config = dict(
    arch='vit',
    model='multi-label image tagger',
    norm_position='pre',
    hidden_act='swiglu',
    fused_qkv=False,
    bias='all',
    parallel_block=False,
    dropout=0.1,
    init='kaiming_normal',
    residual_init='scaled_by_depth',
    optimizer='cautious_adamw',
    learning_rate=0.00094,
    max_steps=14200,
    batch_size=64,
)
Rows from block 6 of a small multi-label image tagger, named by matrix and row number. Rows with one number belong to one neuron. Each number is 500 + 40 x the weight over its row's rms, rounded and kept within 0 to 999. All counts start at 0. Numbers have three digits each. After the name is the row's rms in percent of the matrix's.
After each neuron's rows are labels from the 100 images, of 14976, where the neuron reaches its largest size: "strongest on" is what is common among them. Only what is clearly more common there than usual is listed. The data: small renderings of single solids in any pose. In brackets: how many of the 100, against the usual share in percent.
# gate: MLP gate (model.blocks.6.mlp.gate.weight, 1024x256), inputs 128-191
# fc1: MLP up (model.blocks.6.mlp.fc1.weight, 1024x256), inputs 128-191
# fc2: MLP down (model.blocks.6.mlp.fc2.weight, 256x1024, transposed), outputs 128-191

gate.20 117:479502479475441492496498481466509525521495526487493576450490495475506444475452576520439452482520532502498531512461487396491608520560466493535488610455499501535474500576473500473441525477475489
fc1.20 134:447519462414463482485531469489529561510522463484480577452486471484509464438458556545469429446492519473455503500474477411449586573553422534530499585440488475546477504571484506520473523473494456
fc2.20 156:412535508484585513540450475516487494461464519499504499522525567477546458480547497411486546469525461500462417507481505485514504486475412453534498546530480522515499559479479528582498470435494515
strongest on: black (44 vs 8.6)

gate.208 136:419474498529538538559506443423505550546509504499505499497481539479390458513483488506513500498532558503473545533423477518510530501501445506561501464482518468499462479406535516516494515497485529
fc1.208 157:529497466551542475505532502480533455499492567526466452544519462529510522452493503531499534505485470506539511500554497477595520459474533480517506487492516559543416502585498424520555504534444512
fc2.208 178:506488475496502489459503526526464532486488534493482553482485590456529450458491525460491543532498474499508479440435585430506531496506469426549524593493489602501416508488421523432533469475447619
strongest on: glossy (98 vs 33.3)

gate.710 056:510512494427491494526516502537481499468481483466479554446465554522552499504539508502459505557460583514507481481502463583434510552476460417539464499441427483533457484510465479505532545507529534
fc1.710 055:474509527603531511426530493480498515462437463506493476530475489477519563503467486500525593461501499504504551478525488483495520522446461507457536437539530426477510521453463514511532524484429454
fc2.710 038:491513499610467528460519523446572474513506507444502490540484499482507505565499451514590535537462497540513549512550455586451513533470478542474483462494513462491508402488549529482524481536534422
strongest on: white (25 vs 8.3)

gate.712 122:580466497535490520482519472556519469563504485436479465513537509462498533473500498454488452505491474548510537519423539559498480429541474540408450537501468429462598482461511485475472437496519533
fc1.712 123:557438482489459513528536503525501493543512459452507516493546492446535531393520496470514420548483494554533485532431544539454488468538453510439470539510444471474576495456517473518466483505474532
fc2.712 067:499487504437500445554602579508486505484517462534494514493484481510543475488477484520504473492475597503493541520498484481449439495568537548522516460562497511440525469517535503444423537528521542
strongest on: black (79 vs 8.6)

gate.636 091:476526575484555488492447545453538495516486538545503532554478490455508482547489504530413448484521518536469453526552447595423520527455528460457516495451494524506526464528475433496532533556505488
fc1.636 084:512496475562456529501531476519460484456528432466497489530486528522511489500517526442551499515510484499533501517390559452538522468574499502529480559571470457505502504496520533431443529449557458
fc2.636 083:484481484528495514403562555482457512497470457442459499535432527516475470509505447524470548482532496508559529519531571477473568474489530472508545566488524506510494486517517562445433507544561490
strongest on: bumpy ball (35 vs 4.1)

gate.521 088:462456482509472508567666479553516493486525536476517478538477514542490486457540504490524511478476514432495458590398486488458450541520479511543578491518433441505520456415556531541446485528527612
fc1.521 076:490427480497519446590545532621569485448493526475510465471498535491519534509481449472481441479512505508525461506452514507518426530569508502480504451532466490493570496490493520533451437551473528
fc2.521 082:563505515465438518422493490528509468488468432525465511499516477544496546520497513461442463531498526524497556470550534495534487456493494547526454459561523499440518544569486454551475460526543455
strongest on: glossy (61 vs 33.3); red (34 vs 8.8)

gate.551 066:493523522626551526501496426436476500529503544569496501524498477559463565541452526451463490511487460470566443540454479532519463455569486498536528521550499444532544456424564473506469477528531413
fc1.551 059:500524513498570504426486546434530486482475506531476497548469481482431499528436509497456562501528468512536552475560467459547456532436455534453499477511545543478522492472554474478504490507549528
fc2.551 054:400499500471510468477470513552504486466548433458548529548509486607479435580525590510484500516519549550506479525518558520494512500534522511544515501508500534499533486504468490489490492450570487
strongest on: spring (25 vs 4.3)

gate.38 081:488505472422411504425446480502474445530502467507490519513511508526541545521516513494517507566538456498523507531412490534467573497468475406509520438475514572490533470445467501567500440555488554
fc1.38 070:463532469514445486378453508480496528491495483533517538510505498494511494522464549512541542566546462525512476501462487526522542464494481448472559473509540536498497476427527496444506431553494545
fc2.38 062:526511482411446487407484482470535512511435554514508465555466508526597462546501512477573524461494456486444517500509520474485464535482438497486520449426516424456509503463487471558471464544497485
strongest on: spring (59 vs 4.3); red (26 vs 8.8)

gate.50 097:552487492425442485421510528425479509522473475505506515520534517506462496429498485508528507520390471473464541446549480552479570483477483517503473483445498498510435474563545511567547440494532500
fc1.50 095:426500527542568504607421491571522474496517514516518512471495535515524507557556480479464507539621520535549424520500530462559443525462537475502502510562508549535532520516460500458490559489466508
fc2.50 087:446457475456529504506487519468535486490521498473503503478575541487467490501514448474512476539476521507492501452499558546532464527478533480506508523527410444608440379483469589534497516541473481
strongest on: blue (25 vs 8.1)

gate.3 065:434495560515538472536461478510512470441505442474503505499516480568525606574608566539424518482493491511480470465568500516481502495444582490454514510461468484551586462497464530489508524538458474
fc1.3 062:431461522513597453542527474497492538448521476520511520471532530486497474552502514516445486469521539532456498413537488537537465467429566519468519504542441433524561483479493534452542531521409513
fc2.3 064:493446486455420491504459490455556543501526486498437486488414496488535453502487442499507523561467495482437530465435485515468527549447499504486573502489547443544432530524499520535517487466491495
strongest on: white (37 vs 8.3); pink (26 vs 8.4)

gate.471 114:474469554474463525537499496554472481443451550449495513443480470478513521554574523513489542558489492513524538526428482479461449599513483434461486474466479508500527454423426518565523506572519585
fc1.471 089:460547536529568464547528487500481467459511515448466544484541465515489438510519547461446564509490532482519515507480415513523491515510566515529480501471459530511511527547443502513519513545529532
fc2.471 103:513466464548532549500525521500509496500443541549527518463458469461476437552528438478531477517553528559511543530524470544517464510485528561480431473568497451506544504465531542434415529463483437
strongest on: blue (55 vs 8.1); blotchy (29 vs 9.7); checkered (28 vs 10.1)

gate.700 137:485472540504516517484505535500610498550521528490483500535560523481469471490432475507457473483546499533560530500455547529494521515522538492484532510547475541527492429536468579469455450558493552
fc1.700 116:518491468513454455424495496511452480473456511482534491540497530540549525515576492494576470511423535460439483440585437506444405468515471477502458483422448495516470523524454487553595570451517493
fc2.700 114:490507453469564472509472527452487553505542533490514523512529532467483451414443498476493507478470533410439442493495450492488503513560463520526510604437428439533464498546512588550489492482539470
strongest on: metallic (62 vs 33.9)

gate.707 130:420467561525534501473519448535522564465492565532509431497506484516509437532497488567499541500479443491493494474500533553521454464510557500505539513497451473572442459526482533512576521561450530
fc1.707 131:523563561410508497482544480504517582445481542558448474500495455510469503522509501545418531445444473489480495471501517518509490496454631505497521490466463427542447457459511436492483526587493463
fc2.707 140:460435460471455484476535466573557476520447512472450505498486482400481437535461545511506409511545547530555550502491479565529497501526470520453548578478540481424510601480516518546521481492542443
strongest on: pink (35 vs 8.4); white (29 vs 8.3)

gate.196 129:516463492427470509499526478430587551523483454478503544543486464561395523475531457495503499472495461545472537460484494476487566546516488548491512476546511436581503461585531552539533517475505434
fc1.196 147:572475473472419477542543476450526530464456464437513543552457524521472527497522502441510548504441479521432544443459526462442589581523482529500497449536522476525495546532497507540584532436558468
fc2.196 149:478522498508487501470464510445496543538499481495483450500441496524523554474508482473446516536460477519476531525511524538484506497471506546487605534537449477554470412545473565479444503492533498
strongest on: bumpy ball (51 vs 4.1); white (35 vs 8.3); grey (25 vs 8.5)

gate.758 079:516530516413534513457534466492512512497501417515563563516528503531427451555513458490462425541442512554511518425459457555478450492529484458487459480497467428520507471520496513579563535461514543
fc1.758 064:492511484480516505474400490563489555509492497486426496456443484461500473499420532516459454417535457556527582525538553468580457511494431519504530585509484482509495505430540486505466463482501460
fc2.758 056:515574490410564497546544479471514495455498512465536491507477444541440458472527530529501538485510517504519508509496499471489511546451646501564531386507501471572488471503511476481464589561504494
strongest on: metallic (70 vs 33.9)

gate.189 081:484505493437559514490494465518484485487553499486510509487548539522461460570531491539521494503496500471470461528497422539465517474485504518511481462460451517544563470431529543457517505491559504
fc1.189 071:513489484597491525509488505513511523553524533514487429509539520481511443450436475478475539584578509497564461532473526526539558544472569484508534564527501567509482529497491514481475428519455537
fc2.189 064:484452522467485485563524525521491536477443473501480552471471516520502483572494536481473477543465605502511536462515447490475588533577505469483489545466525504563460493495430490488531512511448457
strongest on: striped (26 vs 10.2)

gate.219 065:469537466490504521606466445487500526581511601479516533439480434569485543422510517453536553501507451469493510488503561530581461509436514514551426565516518440532542455543486509559495503503438421
fc1.219 056:476486515598538476545483584497499508498434470545590518385488501527550552540510466465471514465484439537508476521561560570431553466438514484547461504576476562548520510489468449470464487492471465
fc2.219 041:522485469498461480467606486459454485504476509501534512408589579446480503597502510514508503496511525502490587524526480479488421434513520496517464482528507455503504472468493461507478489525508493
strongest on: bumpy ball (25 vs 4.1)

gate.22 137:461482468444436495488488537401531505539537468508483586579500424522448533425557424533568496556544437518512519429574498486574505539496496514453501565474545495566494463617484560520556533506470465
fc1.22 143:541516515468500519503449544441458447555518476554514564468513509526397487520529490472491477540535540509570470450577436493556537460556478469459445530483523502493474500533514448479533538488506475
fc2.22 171:428501591480532495416500439604520480448463532515465473459483543447571467550528531507483451475524533540541477491459506549462458469472531450499536494518442473440510519409513492489493489527466496
strongest on: striped (34 vs 10.2); dotted (32 vs 10.1)

gate.161 069:442459492482411547410438527510497481562509615520562415504509531527480502603483437550520474501576484462520514536514463530515491510537548417512489414446451470533470447501473502560502414543468560
fc1.161 054:476525491507577536493614485538520493492517465476419490583499469478504462430510516482487469507502470525512510511578471517550463510405469504515547495468513566476465529477508438579515472513540489
fc2.161 044:475451543511488547439530459439497523520546473477509498556469466480563475510496458458468538570492517503477521484490480523480539437529516458513435494473480484502517495457516575510542483410499525
strongest on: bumpy ball (25 vs 4.1)

gate.47 073:509544563578481505486521458468500485502444517540502490476468466561460460532552547504457546433472411489535456505556445540518489518534519485462523529485498519491556477515436460527512515599512499
fc1.47 071:515540532493486501519580516415518504508509509494536545507488476521470472444464556411515536509460530489512470513423529485509475538489557554518462502555506543456538509518457475470414509548548532
fc2.47 060:484515487392458502496476410533505511466508569465522555505506487469484488507522548536497443506526549536494451468506501418560417506476578527498549554459479472489452529425544472502559528493521477
strongest on: pink (27 vs 8.4)

gate.278 092:499454553559581531476597559482533552503547520521489423529549466471520404476526464497542497500555472562513487522521500486488477422515501483473419563553515545515537438491584549428434467535483525
fc1.278 095:533423540588573494496573547510574521467536484526523483501558469451548427489518443474555513518505431577490458480516550493485468452486484480477390473537528549517570454489561567457516475517444544
fc2.278 040:517481474475487555564527453531501548475440463441473472489491535524495560502512506463490530516505542491497491517482477533443568500515558490532434512506499507504469491543452464546481498421547450
strongest on: red (33 vs 8.8); cube frame (26 vs 3.8)

gate.108 113:583476499445484458535598568473520532472484417493539586521531547533468472452527464503469512490411504453451472493509492532449608528492514477506471465490501436538516481519591464483501544497538473
fc1.108 128:522503584450588512584520507464529518510510488563535513547528527568422504443424466482468518493561495482506423497486582516521487521482583507516510454552516491550512496572575502514504515574531505
fc2.108 132:553471492493467508456569453510543509537488416475457519463438491506514542503478513528457444458420530556488627492523501490500564429497472542481464452552506488509515502541471470473517469472449473
strongest on: cube frame (37 vs 3.8)

gate.608 079:571473553439492559575505450472495466578484564519553517487533511570478537451465459502467559517526470517511479509549503443497503466483524499500491484555489461510521444539422508469554476443489520
fc1.608 078:556462490460483480613474476462505470514468546496538588479544520508506533478437503516407502505489541517488480425592507464516551434466553510506521545524486527484521459540433562415554510408485489
fc2.608 072:508489453468441482439472497437507529485499502497421491585455482486505518472497485526455537503547534483509478513512422496460527537442502545484630454473554476442495449429590467538500456483532469
strongest on: black (32 vs 8.6)

gate.486 108:412522533543618531534466440508542535553550506545462465458521442570472509450421506517498527487503467456543458583504520520538454478487469529531489537518444506593494442564540534531442492601521475
fc1.486 091:533545464512486504559490555525455437516502477511522500548454491482572469470457489462490460486522503468473483524557521538508529512537480520464492574531453512492552548539484470524499535465571507
fc2.486 092:559532443525449464514519494534457518494503469425457471486484499513570491469511463560513510496490469489498536544492517565450546470476419481436444485525467481568556372525520521608454464501513482
strongest on: spring (40 vs 4.3); green (25 vs 8.3)

gate.550 121:540547484433480511486542443566562542495485465481450462479478445470534475499546518463443448508455508509467528444443445436435493548562490450496522502478415470512463448480446495502453504515493541
fc1.550 117:496534538543540494510486447536508473512491398533461527508490458483517428537543487456399474463536504575529474526450513455432531509470533474550533508552515551492489518401478509469383482499532481
fc2.550 127:498549521510524491487455521465484518471534498485470487519537495492538488406464467523518493444523520472490472561495503459507514503520530502476487572459460603587471420476415584490444500530480580
strongest on: plain (97 vs 59.9); glossy (65 vs 33.3); pink (29 vs 8.4)

gate.502 092:427459486485568470558447518499519497502498544565513516480493528528486504578501492563428508453554554499526476468638480524583529407552503470482455489446525518540511477495517526463510496486426494
fc1.502 097:520500494512366509473468544476429513487496540456482446540522466499539506430507495518549510647500489522495510517398543469527474521541539483479411543509534537481514520496468451504481495501580534
fc2.502 097:535474517476421477550565582525495489507467433504490535563483477439463514445469478536519466486507517453503575520521578549557490554490569508509629493518527445473509567433520517492492524546486520
strongest on: spring (39 vs 4.3); striped (30 vs 10.2)

gate.315 118:554513493475467505491547557467441504526529530521523510538480512547460513455463495474497520507555496426523362536493540477505489529498533487516525559514529428507540489452602434454476539523512501
fc1.315 126:494527552407538547506527507513500533490572484541514538504523513593415422426464489482469491426526520450522457557488522467493460509515530454571496510476486440547448472504545503506424541526503548
fc2.315 133:559450459494502493546601511589548515481485473422490476515440490532556444539513550499513500534446483566512611514458527493502473514507415541463501489589567550508520440523461466502476412516526518
strongest on: cube frame (33 vs 3.8); pink (31 vs 8.4)

gate.262 091:514497518430529511477517551490465546475494512529537551500569531638450484521538554495507513427480470467526472465536483538467450512452521442469495447472481459547531467498504514561459459582426507
fc1.262 094:494516466502534479534601493577435488458522568516536501535515490562503474456556553490507478417574498479548486547444487436507416482517463475498586475515504516509543505420487562546438551554436588
fc2.262 086:531533500519495472552510512593446465531468512451544528539573505537518432477436525492479500545533518452516484525509436553521501485505505499527468497488465512491516565505449548553561501504498536
strongest on: blue (27 vs 8.1)

gate.122 132:400484485460560479514427505517484465482530529444556468548544542546479516518464459487527534546501471480531458560503584575490475534444502434545521482486440491551461479485480512559591465533567591
fc1.122 155:473529537588557464528525519516498520438542512509466502508479440467474464597551533511459514518491469557493494478515499429561543519491578515486521602414518543541434486420482478388483514545504545
fc2.122 161:498495480499479478518563539487478555480541527495502478546508408513463457485451595529532493467500457414475536544507459437504506537540495522525501522392524515538468494541497537494492528532517556
strongest on: metallic (64 vs 33.9)

gate.2 075:471484518476506532572570464535443534434458588472518463482472515526480548476558527544443499511514488523513472590461474523532516443511513408512399515513418539566442474477513452504494545498562552
fc1.2 073:514513478501463523450410523489551450519491576534509491565472468496475475507544539531453504522431526504556503504552546458476551533515516430503542482459533488489436512537459449517537513506423481
fc2.2 072:476476410523406501513585463508493522504445480467407558546461459500492574446495563500568548507482579439475584480475487499484415589474411567552510470533528440467486545439479554518517490521456467
strongest on: white (55 vs 8.3)

gate.641 115:479501481542479557517536480442468570544503505502515480479484560528416477478532477456509535502514494469432484478436466455530483450546399477508434488479511470536442471487554516512543553470501523
fc1.641 119:564419485562546503477618471510561476508464556506473490484492507480477490532539497548488497469467586489497612443541416498444455534479541482534653428443500443457453483464528489500548512538415517
fc2.641 129:505485499520477467491571455527461513478473508540495541505459519500553511503526522498505559494474467480505502488466500424491479509499495442594525505555537526513432477513509468426537588479515560
strongest on: glossy (70 vs 33.3)

gate.61 085:502518542483527512495513493425491497514486532531518543510510511525426456543498535484446492472483522473520475499487462527483628492513569406510441494440473411547462456460544487470464533559479481
fc1.61 068:494490536442498509508388463454519505472440493500494543550471501460464582523530432528418502448509525525467483478553469465447526473502513458483544400519495408487480484416519545514542546450486432
fc2.61 068:428520559549518497480456534456506472521517503478570505459518476579558451526491494452545541453516513507488476436517487523473451419497557470527460461479458509431472585563475487501473517506479484
strongest on: metallic (75 vs 33.9)

gate.466 095:548430616473491557608552496541545505517508463480528525491510538526461511518523475491439492514495500560489447514486534470436532498543535443478493480524467499534528446462549542473512491510549554
fc1.466 084:414605397492516466411502514472491528514511419497471507486436418438549485541513498511478487485537498513475564476551489539554468517473477550484518498521531405470528546496488458504456503497461442
fc2.466 094:517510485510399478477501512490516448460457544449497492514492466503481565569582536506575486568477525510499602543558514499471485542448505534435520441498485494560523463501515502544507530547565459
strongest on: white (36 vs 8.3)

gate.582 058:472446509460574520549598502509535581493536476536545547420473543514494477527435493520498486496502449527502446420501505481472424470504507478475438454500465480542498463535499465584564508482470488
fc1.582 050:536416528528588476487533520560573472508515426480529474529468513504507490622471500545477447484508541479491519450602489539482482488478542528487601463497509488480504495529445510406540477533483486
fc2.582 050:524436483502494470470503407490518523507469496528426472550518555468501527512490425549510520480492519475456528518487467471411498513546479517524511487524503517499484468529514460577528524436531400
strongest on: pink (29 vs 8.4)

gate.669 149:523468553523510443503402520560543567477511468498461485458527450505544501429509512541559460492445411500469461447560592552511526510450490469478480564391472538524493452554476487461531509473455510
fc1.669 159:394469550533533527504452501524508502511549503485491438558490479446491437532514456590536469546546470586528501505461524537558514499482471477534497496447522550509482496503476544529489522475484547
fc2.669 180:514498486511528437491563538553476499488473544491546430603517487443569522543498571510517444489568460537544426474472494460480522423539482505447555459454515498424521586472491437506511489501455508
strongest on: pink (62 vs 8.4); light from: behind the camera (54 vs 25)

gate.642 145:488464492472523494543441530509515486554553505486509571503550531582469540457513456500513539528523492512539439475519515487544475460432459492486503472488536579527495456474477474577508461497431488
fc1.642 159:528523527499491484475512482527531414489435529520498475488537503394465470536480548498507425480541546549567561521511484525487542512578522499466507511495495444438515514516473537507523476468525513
fc2.642 162:429523448434604516523500497517522512505580426471464514475459475527489476423496470505471510460531540461498399515465458483462522569569472487556463497440480455546521523495578561530393554484528497
strongest on: spring (52 vs 4.3); cube frame (48 vs 3.8)

gate.218 077:473386495527517530504532497533557484570474527512510448394440524505500509467469556536489508391558525483521487599558479503486445521501404453563524451480499519511457454473591468616541509553519536
fc1.218 059:545548508548470510485558475543548515468553470512447456547568499508514435519475524408555481523487520492493486481406569499535545398592471513494418511500458454515487530530531472589487456487451494
fc2.218 054:446449479503430471509557510491486445489481475474500516593501512506506492538535451484586512500513497557500480492526543489447463480537499474529554428472493469494509442465532588497478507458515507
strongest on: red (25 vs 8.8)

gate.96 060:565500507449546489455339539493501493549484590493521509456534511503521527526492485428493570472442517463483530538554480578533462503470534477525538595498508526508480472498539467448543471529502484
fc1.96 058:501522534499463501533448478507525534497485375521504546479515438521510525503532466433493446509440479579473537480569541529622424488535476527467429479483528530524548508493540514526532516461508522
fc2.96 055:507537457439546514450530452478477515482517463447549489487461568517580490447507557456479544455507531498477501518492484443466497481501487512546507430474518507507524369473468440522478506460519449
strongest on: metallic (79 vs 33.9); bumpy ball (27 vs 4.1); green (25 vs 8.3)

gate.370 078:453479533522569465481470503518535539544523511525471513487495481471528409551423567563551441542437474486516526421516511515477505459532414467444536559451459495508406430576461526465495459552469488
fc1.370 075:459535458513454494510520518396470422471479535465526528592523451509502484492535471455513527549574521494490523613446453489431484573466482515521475386502513516490542516469489500538430529531569549
fc2.370 074:488456522533499599486533444525490544528567435491415533461469497424548529544493519487567452597470562519448590502516515506526489467523504476544445515443488519498487460517466540482504471464483617
strongest on: pink (29 vs 8.4)

gate.591 075:486508472474485558452553471552475428529483496500458513500533500538445595492529541490576476528469499491604544486417488551529489526492471457516413469492493495486463455530442481589553466496484559
fc1.591 070:524526504506495483556441492558488495493482572492493497500522546529520516491486491514523555488488468456515508421515558495489400443495550557416516529470495543489566502537451486482540470471527440
fc2.591 063:447533539479595483588442532488454509488428497504514553507515543505459440475507504477436495470497536539499492519510470495511539482513471504531544497551464692469428483518477499434485529392540555
strongest on: black (25 vs 8.6)

gate.706 095:540528477499535522457572524537484475491576494505487508490570534566490515530544473492501504508415465484526482452521557420498549508522497450478557538417450501546503446418443568543507444532469554
fc1.706 075:524549492445450500514533496499489512460545504509469534509531551483541551447504469485577522506449462472503508424521593485528503475521473496439503536492505475495537475436476521536603446474427524
fc2.706 078:496545501476457498491423516524529544479501478491507522456479452502490438454538417446491543489472501511483567456456590495547495585486544536495536580549578553492507517483451526448488482518504543
strongest on: blue (73 vs 8.1); glossy (60 vs 33.3)

gate.228 158:501458540430576557439543492566541494515505518503533440448576535536448510496574529523478432422488424521543464512506498517480569414561488509511456510488472534482494489552569530495481494483522482
fc1.228 155:453455516428511536479515533576448480575464498503531487450483528460548532475546495605495471469540462502516491532574504519498539493483461536507535493513514576449496496498530544476504483464477481
fc2.228 167:408549462528453486477523525496497602448510558492490463526458460495555491558545466542569502572515451518456569490532602565508442571445492505456551483511541532534427446524490476532585490519544527
strongest on: black (42 vs 8.6)

gate.460 134:469542566467514548472485456452575566512538431576471519531465461520401521485457509548418507490469496515493553512504487525510578544455510475506537433487521457561429467496509508516465518572494503
fc1.460 140:514548455577431503455468500521435456517538479475509459524535472524546528503535532465590448516474453463587489521492561562530533494442572499515472598495487486490512522477448478556449481530533458
fc2.460 152:590484505400440498504499453573520577464491391509433460531505464433500525529485474535478432529496453494512560540454520537468544522598464474464514467494518467472549503450543442535522412558555567
strongest on: glossy (68 vs 33.3)

gate.41 127:484555553555551520530558486472522440455525519492496500535478442550442478515543505488462566545489456574617475524436532525552519460523540462470461533544483561536497461497467497485448499568572525
fc1.41 136:585465463557498440570557481548543545447449551488496502512482508502520467500522512532554511526506523503450546449533529486470416519408547537451525392502520460527546508501540502409535556487396491
fc2.41 142:552479440541439516525545492532467491511467545463520504522559540539442504534549474472498499568488481481494500504571437568486523443416566516440473461494459397509518516531568459496537517493449408
strongest on: blue (32 vs 8.1)

gate.508 121:488458475507504530558514559539496463577549536457459516491490503540431424487468518493440562560536502523571530558379532428501536527503396435506492484454513605561455378486498488536452488509505665
fc1.508 110:560519537534500433533510460540456530437469437518515495552539492434554535496535477488536447451519452475441483457507488603451475471545570588478523524549521462452610560498526491439502518521491443
fc2.508 110:489415446537452477499553473525582524505558538442522428551525440464484484607496472499534479537550455477502535603511491516472576470553427508503474448421467446516515475537562550501486421516562523
strongest on: red (36 vs 8.8); orange (25 vs 8.3)

gate.473 089:527501416510496484511508554556543501547535518494520518551462496532535597441507451550537508537508505509483486535588553436486444547423438490577607472501496548510434440472462529505453489471410512
fc1.473 090:531487470521426498386437546487518501453516497524500452488522492470489515511418531502558480467584497444444479528583527440496525537535482524488523517455488442530524494539551544444477476485569530
fc2.473 086:483560527487528502525470493568549484450523468445488529531450414468549433530546534484442455482518511521487531522485459576446465547500531462542521477554447380487527510466500586429441609569531520
strongest on: spring (51 vs 4.3); cube frame (43 vs 3.8); black (29 vs 8.6)

gate.497 068:486506514434491480500448496573498484519504597492479521440474551484507606526594515501513503488503452540531523462509529502486489496467480451462504539456508455531474487520479489525535472482480572
fc1.497 064:474545492475506530432580481463438526496505512494498475542470528500519520503527458467509560401585460481506529548478446477483556517447426469533523534569456486536442520494437534583530515472495559
fc2.497 059:518462522501496495506513479545551503467457488478568464448527449546449431505535535516501513484495504469503545533492386539476436515505518548448450409509473489465551485527525429538477508552522474
strongest on: red (25 vs 8.8)

gate.412 102:467531575474533539573474523493451464495516458518509527557512461477511463478435502485433524585471469541524415472555507487596530496462526417479544578490401508575504449461501478535476516522477496
fc1.412 094:500561543446522537550497448495443426486464473525498569506532491480528499416485497446534479489490527487517470488530432467460493537438514451511554548462429529511518454444457519564464563495408473
fc2.412 094:530586484419568476532512475518524493509491454532539549519558510512502467525466480455483460482495477501534499487517570600453489536479503533463484499520541499500518436515503490601473491580558461
strongest on: blue (29 vs 8.1); red (25 vs 8.8)

gate.243 089:431443537524473489499430505537544560480522466483506559441499536531505425491511453490439559509478468530467486436418502440486542486475531442486513563468457604609443414494447558497525471515493620
fc1.243 067:481531481514468489470515475479513514464513392477520485537517417508527539477505502486569562542486445543478483554582542508496449476444471503520496423501513498504552519507515513510517498468494494
fc2.243 068:551547468485444530490525451481480531501503510442513524460496541443493470478488491479492489482515495519475522544484490393560533391453513533536438572522477518495535438500532457545469506411527449
strongest on: spring (55 vs 4.3)

gate.548 101:447485567487563520456494529531492445445482544533498455524581523539459579543526510475535538493489479524567476568487530531483445563472550424499505472492482486517520439422545520514502496554504594
fc1.548 114:480468473603512488503490563504473476471457559506474446537466450481550623577545508515570517532517485538503542533549502514512455552425517518445511488487527513495553503412521505451525503507525508
fc2.548 116:495490473458419499535460450540468522455505455509454459531510489586522555507455516506521464506481504444462545534526548543562523521451518495479514528439450508574450421511491519551503478504520512
strongest on: metallic (63 vs 33.9)

gate.457 096:515475536555527527489477522526559514537510538523504463479548489525497491566488438513505507482399543461472528482485433501525488508543497485528499512507483430578481453484591495577508466555493514
fc1.457 102:520547454504559424498506523524550501476533411516485530511465480524487474497522551509500485508539442543538451488536604538404533507465515532497506477459502555465512528581428482440474514520468468
fc2.457 103:575462493484480499459527513426463491520565430432548549508484504500492499499501497461459516514520521523486510537559479477490535436491515524517442470442456422536587476490552536543450489497516454
strongest on: bumpy ball (50 vs 4.1); red (42 vs 8.8)

gate.12 123:469498579445483506580544475542503538491533458493528536502506539490448437513476508521505498496502454515531450435466495515542533454565522452462472555441492520536514447473499517513546488543502589
fc1.12 123:409529561484463520467505485488563479514515483490491507548485402518456532570563455499475478483486479547486544523498545490539569573516515502528561482519513489531457497544440489543519487501551465
fc2.12 115:462504461510483513430530569436481454503526529519470498568530506467509443523475484521546509488570574456490532559508480479418522574503482520537574446449542502459488531451482538499439508526494506
strongest on: pink (26 vs 8.4)

gate.491 144:463484492392410501422470466472516558480525511585491540539496503488471478496474506541530418492549534476478511488445497473489468503578529508510536507456532454504516492439523546456429538554484509
fc1.491 171:483499492424522483456523531488574483478481548543498586512496530469469500567514452507537462464598534555548545463444498529479505554514500496468546425525589517455522507440452511482513507512426526
fc2.491 183:473511486552519530494517549457420431515523501469552451511499504572558501456500487482533552490476468455458487502591485499473481462480414491548488431494444492531459481563467550536525522434526508
strongest on: glossy (60 vs 33.3)

gate.545 062:559527462534551499510525605542511512536516534490495489512488460498488511495441507549411574557410487532478499482567520398577456534473486499459610535506479458544509450499543495476533469483482538
fc1.545 065:517512465431504484543447484513500509491509484510465513507531456533440602448576512513504495496470552426499546463507449540489514542475565511525510534465477436514444516526457497473517536525404402
fc2.545 060:459502487517526495476538439526490479466470457482535469438488504517525452598551551486505529462508506558498520523549449572499426476526521539538514451550468461491513496487533470499446521528541387
strongest on: bumpy ball (51 vs 4.1); white (26 vs 8.3)

gate.157 068:474429532423516468491554481502489487496505492521505521452524532473506503495522462504484509475467505519496514464433514516450496438578448452544523435516486496484502484494581489578493482526479587
fc1.157 055:452504494451466500410451505484495502462500606503513490528559512529475477473554551442569486495520564437513509486428517500392492494455505501569436519532539533513469512518544518547481504546511514
fc2.157 043:516448493484451471498446545482480548517470444507551519473474542508527451542465522484459504524470533498453497478547453513427565458601478500527515543454467485508434438487522416499477464471547499
strongest on: black (57 vs 8.6)